Rows from block 12 of a small image classifier, named by matrix and row number. Each number is 128 + 32 x the weight over its row's rms, rounded and kept within 0 to 255. All counts start at 0.
After each channel's rows are labels from the 100 images, of 14976, where the channel reaches its highest value: "top examples" is what is common among them; "peak at" is the part of the image that holds the peak. Only what is clearly more common there than usual is listed. The data: rendered dice on a table.
# pw: pointwise conv (model.blocks.12.pw.weight, 256x256x1x1), inputs 86-171

pw.7 [210 141  94 130 128 121  69 130 174 101  84 178 175 122  96 142 143 101 126 142 205 148  86 130 129  93 114  90 113  54  95 155 106  87 189  77  84 116 132 100  89 138 167 119 169 121 154 135  76 124 107 158  96 166 158  84  92 113 145 114  94 142 116 151 190 173 116 138 135  93 135 142 122 146 200 153 134  86 109 137  93  97  74  84 174 153]
top examples: dice: three; six on top; five on top; total: 16
peak at: top right; middle right

pw.67 [141 118  85 146 128 153 153 133 139 171 110 107 102 106 151 113 132 141 109 159 155 122 153 163 131 175 131 165 143 121 133 221 169  97 104 176 174 163  95  96 200 138 117 145 136  93  89  85 174 124 109 128 134 106  93  87 101 113  93  91 135 113 103 119 141 162 108 107  55 103 138 121 108 156 177 108  79 165 168  98 140 176  94 110 136 130]
top examples: five on top; dice: two; total: 6; total: 5
peak at: centre

pw.162 [148 165 110 141 105  96 113 138 145 132 199 155 135  83 139 122  52 115  86 113 110 189  76 154 142  66 146 105  89 129 109 148 138 132 192 150 110 113 152 123 122 134 103 108 157  43 149  67 109 121 153 178  75 156  69 123 121 132 112 106 143 122 102 157 171 103 116 104 109 193 124  93 167 110 130 144 187 103  83  90 164 106 149 140 146 135]
top examples: five on top; total: 5; total: 6
peak at: top centre; centre

pw.90 [122 112 151 151 123 105 115 131 102 114 112  93 144 103  63 176 153 132  90 191 142 178 145 136 142 129 129 154 170 177 147 157 105 122 172  68 128 146  96 109 208 131 173 135  90 114 120 173 132 118 123 192 140 125 135  79 125 130 138 135 134 102 118 140  67 136 161 118  59 163 145 133 146 150 110 136 153 128 108 126 145 120 199  60  82 143]
top examples: one on top; dice: two; total: 6; total: 4
peak at: middle left; centre

pw.189 [100 153  67 128 136 154 133 109 108 139 108 142 137 123 146 148 138  83 165 105  98 150 137 105 104 141  79 119 129 146  78 144 112 219 108  70 113  97 113 130  72 103 135 100 116 182 132 131 151 126 112  91 122 173 118 135 151 140 141 150 121  79 153 176 101 198 103 143 152  92 151 169  96 135 126  72 131  92 154 171 159 111  54 107 120 107]
top examples: dice: one; one on top; total: 1
peak at: bottom centre

pw.49 [ 84 158 126 138  88 152 121 135  96  71 102 129  67 163  20 116 129  92 103 108 156 116 119  84 158 148 110 112 197 122 148 130 137 136  65 137 131 102 117  82 214 113 158 123 128 172  79 103  61  69 140  76  98 130  98 126  97 114 151 122 124  82 109 110 137 111 125 111  83 192 141 117 117 128 114 165 178 130 210 135  65 100 140 150 185 161]
top examples: one on top; total: 6; five on top; dice: two
peak at: centre

pw.217 [ 82 155 115 109 123 147 117 119 175 146 120 200 123 164  93  96  90 117 138 154 147 164 165  84 123 126 111  95 102 136 125  93 115 154  92  94  57 134 140 114 170 163 171 109 152  74 218  59 163 131 146  87 197  92 152 170  73 111 143 137 129  59  79 107 188 185  74 115 155 125 154 156 115 140 144 119 117 145 169 166 135 106  92  94  64  56]
top examples: six on top; dice: three; five on top; total: 16
peak at: middle right; top right

pw.133 [164 104 153  88 109 152 113 133  90 137 194 165 162 163 122 169 140 137 128 136 141 107 141  99 134 177 132 133 163 145  85 200 136 134 116 127  71 150 126 142 164 130 122 175 122 155 145 128 105 155 134 157 114 150 120  75 149 110 133 190 174 108 105 114  70 127 100 123 124 174 170 125 142 118  99 159 119 102 142  98 105 162 146  68 150  93]
top examples: five on top; dice: two; total: 5; total: 7
peak at: top centre; bottom centre

pw.225 [ 69 110 153  98 121 129 141 130 164 113 101 161 154  91  95 125 118  98 149 142 115 143 108  89 141 199 131 119 143 135 140 104 185 135 109 129  94 144  82 113 102 109 143 151 114  72 150  98 133 132 105  84 206 130 129 183 102 165 125 152 136 112 132  91 141  88  83 111 162  96 193  92  96 147 150 190  52 132 153 112 112 172 120 150 143 161]
top examples: six on top; dice: three; five on top; total: 16
peak at: top right

pw.19 [214 126  80 193 107 113 121 115 154 125 161 146 115 110 130 120 111 126 136 165 130 109 149 180 102 184 103 116 180  77 115 158 115 119  99 162 138 194 181 133 131  96  93 151 114 130 138 142 140 168 107 125  96 157 130  69  94 111 136 152 129 191 116 122 119 110 166 124 136 111  76 114 123 134 143 140  90  95  84 156 120 145 137 193  70  98]
top examples: dice: two; two on top; five on top; total: 7
peak at: bottom centre

pw.2 [124 105 175 136  74 111  83 122 200 161 140 146 178 137  51 117 122 146 139 123 138 148 121 148 150  59 102  72 115 117 145 145  75 144 107 122  96 106  88 164 107  95  99 143  84 128 144 147 175  88  77 143 134 142 130  92 157 110 124 113 131 134 112 115 123 202 126 143 140 134 181 141  79 112 129 200 195  96 121 136 147 124 102 127 119 196]
top examples: dice: three; six on top; five on top; total: 16
peak at: middle right; top right

pw.152 [143 179 132 129 149 133 123 132 107 168 218 179 124 125  74 101 115 114  98 160 128 125 157 136 180 226 120  73  79 131 116 178 182 117 182 121 154 126 155 142 146 109 138 166  99  71 108 144  99 101 105  50 119 154 130  96 146 141 135 124 121 147 137  95 105 143 111 123 157 154 122 100 127  93 109  79 128 234 122 160 155 137 208 141 117 167]
top examples: dice: two; one on top; total: 6; total: 4
peak at: middle left; centre

pw.171 [161 114 138  83 109 149 158 132 141 121 104 183  79 162 139 114 107 132 145 105  99 184 105 149 123 169 136 127 159 111 108 123 128 142 120  59 144 108 187 104  84 157 197 112 130 187 177 136 157 120 147  53 114 124 155 132 181 130 136 179 119 155  53 179 101 176 203 127 171 133 129  99 173 137 183 151  78  70 169 154 123  87  92  97 126 158]
top examples: dice: three; six on top; five on top; total: 16
peak at: top right; middle right

pw.245 [ 84 140 106 190 214 107  96 182 119 151 141 136 191  76 126  69 171 124  51 127 153 116 162 124 143  61 114  88  61 166 175 152 117 165 158  80  93 119 129 118 120 181 127 119  97 146 100  68 156 117 147  70 121 131 146  99 206 126 141 139 126 113  83  93 120 119  89 149 114 146 117 128 133 154 105 128 105 124 121 164 131 120  82  71 174 145]
top examples: one on top; dice: one; total: 1; total: 2
peak at: bottom left

pw.9 [139  67 149 138 147 123 155 128  98 211 143 166 141  87 101 153 104 143  99 130 191  98 107 147 105 115  79 142 118 107 120 121 159 168  95 116 148  79 145  96 165 123 119 121 123 113 143 186 112 134 129 152  37 107  88 178  70  91 160 114 150 163 124 135 140 180 179 131  99 145 143  75 122 140 121  94 116 116  58 170 147 188 102 131  59 141]
top examples: dice: two; five on top; total: 7; total: 5
peak at: bottom centre

pw.193 [100 181 121  90 146 112 146 115  88 111  76 139 138 117 122 143 141  84 139 123 113 230 150 101 155 170  92 117 121 137  95  84 120  93 208  72 109 197 145 116 111 100 117 150 175 170 136 125 135 110 199 172 139 153 120 136 136 142 125  97 155 125 160  92 111  82 117 105 226 141 174 158 130 143 106  94 120 129 109 148 113 124  39 115 160 130]
top examples: dice: two; one on top; total: 4; total: 5
peak at: centre; bottom centre

pw.76 [123  57 151 125 129 123 148 132 157 111  98 152 119 151  22 168 107 145 145 185 140 136 103 129 165  92 134 152 165 106 161 150 156 114  95  77  99 106  64 171 120 147 172 147 131 178 114 133 140 119 102  88 118 125 148  99 123 153 141  29 116 113  26 116 128 161 192 144 105 161 114 140 126 179 144 101 164  98 164 103 168 101 125 105 152  71]
top examples: one on top; dice: one; total: 1; total: 2
peak at: bottom left

pw.160 [ 89  79  91 134 134 135 126 142 150  96 101 169  92 133 118 132 125 117 122 124 168 102 122 166 103  90 102  98 122 116  55 111 172 115  76 103 143 167 110 121 121 116 173 132 120 128 217 157 128 126 108  92 149 156 152 118 229 112 163 129  96 164 122 143  94 185 128 120 106 151 176 167 148 107 139 193 124  48 176 174  53  88 125 172 173 103]
top examples: dice: three; six on top; five on top; total: 16
peak at: top right; middle right

pw.241 [116 137 119 173 108 184 179 162 122  86 138  97 122 104 146  98 114 134 148 105 159 116 105 141 150 130 150 113 168 121 106 163 190 121 109  95 153 105 171  88 144 120 111 183 105  24 113 114 142  99 111  61  76 134 112  63  97 166 123  96 148 159 164  82  86 150  75 134 146 184 146 151 129 139 110 138 105 103 160  98  96  83 163 117 151 128]
top examples: one on top; dice: one; total: 1; total: 2
peak at: bottom left

pw.41 [ 71 174 105  82 106 104 115 120  92 102 183 128  96 152 175 125 156 112 164  78 121 132 128 122 132 147 132 158 103 168 108 179 152 158 116  88 126 126  86 142 114 152 135 113  69 114  96 105 167 134 121 210 172 157 130 184 149 148 119  47  94 144 131 177 141  84 169 115 121 126 109 119 129 121  44 155 163 208  76 102 218 130  74 107  79 151]
top examples: five on top; total: 6; total: 5
peak at: centre; top centre

pw.0 [183 139 114  86 140 161 132 113  97 135 111 199 137 108  86 125  87 142 125  97 138 184 117 147 146 139  60 144 153 103  86 114 178 137 196 112 127 138 177 158 130 145  87 153 162 115 161 173  91 100 164 107  74  84 160 170 158 166 152 102 142 106 115 143 143 105  64 126 154 128  81 163 101 147 122  72 124  78  86 104 190 120 104 178 109  99]
top examples: dice: two; total: 4; total: 5
peak at: bottom left

pw.94 [148 126 101 121 162 154  88 108 164  79 170 136 127 105 159 127 121 114  90  43 115 128 163 141 128 166  91  81 141  95 151 158  95 149 146 106  99 105 151 102 131 144  88 124  76 114 161 148 133  97 124 216 103  84 131 117 135 142 127 200 132 180  89 180 141 161 137 116 188 171 140 145 163 113 117 117 170 167 135 112  96 144 161 146 147 155]
top examples: five on top; dice: two; total: 6; total: 5
peak at: centre; top centre

pw.107 [111  86 131 143 173 123 130 134 106 141 114  95 152 161 111 195 124 146  98 137 100 105  92 149 149 104 142 103  91 163 150 133 175 149 186 107 122 122 120 149 153 146 185 149 138 190 213 100  90 141 158 124 112 113  73 117  69 135  86  97 199 183  99 144 132 195 166 106  99 149  75 148 117  93  42 137 192 138  95  90 173 112 187 140 139 117]
top examples: five on top; total: 5; total: 6
peak at: top centre; centre

pw.74 [123 151 134 141 197 115 100 171 165  85  79 108  84 131 139 104 122  80 169 158 136 139  37 130 139 141  83 101 138  95  95 128 157 128  90 117  95 183  90 120 139 153 171 147 150 140 149 138 150 119 136 102  97 120 129 112 147 123  93 137  75 185 203 160 143 162  83 134 141 175  79 144 116 117 132 117  93 124 126  93 177 105  70 173 118 128]
top examples: dice: one; one on top; total: 1; total: 3
peak at: bottom centre

pw.254 [105 119 147 115 142  93 151 115 128 164 189  43 121 155 158 103 112 180 138 105  99  91  81  92 151 142 165 147  67 125 211  94 163 139  65 117 112 152 142 143 154 114 167 126 112 122 147 133 115 138 174 133 106 135 113 139  27 171 114 133 146 141 129 140 166 193 179 163 119  91 136 125 150 132  75 165  97 203  84 141 230 114  86 114 155 115]
top examples: dice: two; total: 7
peak at: bottom left; bottom centre

pw.215 [174 117 103 122 165 127 126 164  42 128 123 125 136 135 107 125 123 112 149 189 141 148 160 133 123 141 145 150 111 101 138  94 112 138 119 119  66 165 136 112 123 120  83 149 198 108 205 136  75 130 152  89 166 164 102 104  68 143 120 175 121  83 207 153  92 142 120  86 154 157 123 156 128 147  82 146 137 163  92 119 141 188 138 130 130 100]
top examples: dice: one; one on top; total: 1
peak at: bottom centre

pw.29 [104 115  86 145 144 109 145 128 122 127 102 123 123 137 198 115 126 117 127 133 150 125 135 180 129 107 127 115 172 124 125 143 194 141  99  95 186 138  43 108 162 143 121 116 117 173 143  90 156 124 109 160 148 120 122 130 113 167 154 205 131 237 131 159 119 104 115 116 124 119  72 113 159 143 149 136 124 119  98 169 149 124 104 106 158  73]
top examples: dice: three; six on top; five on top; total: 16
peak at: middle right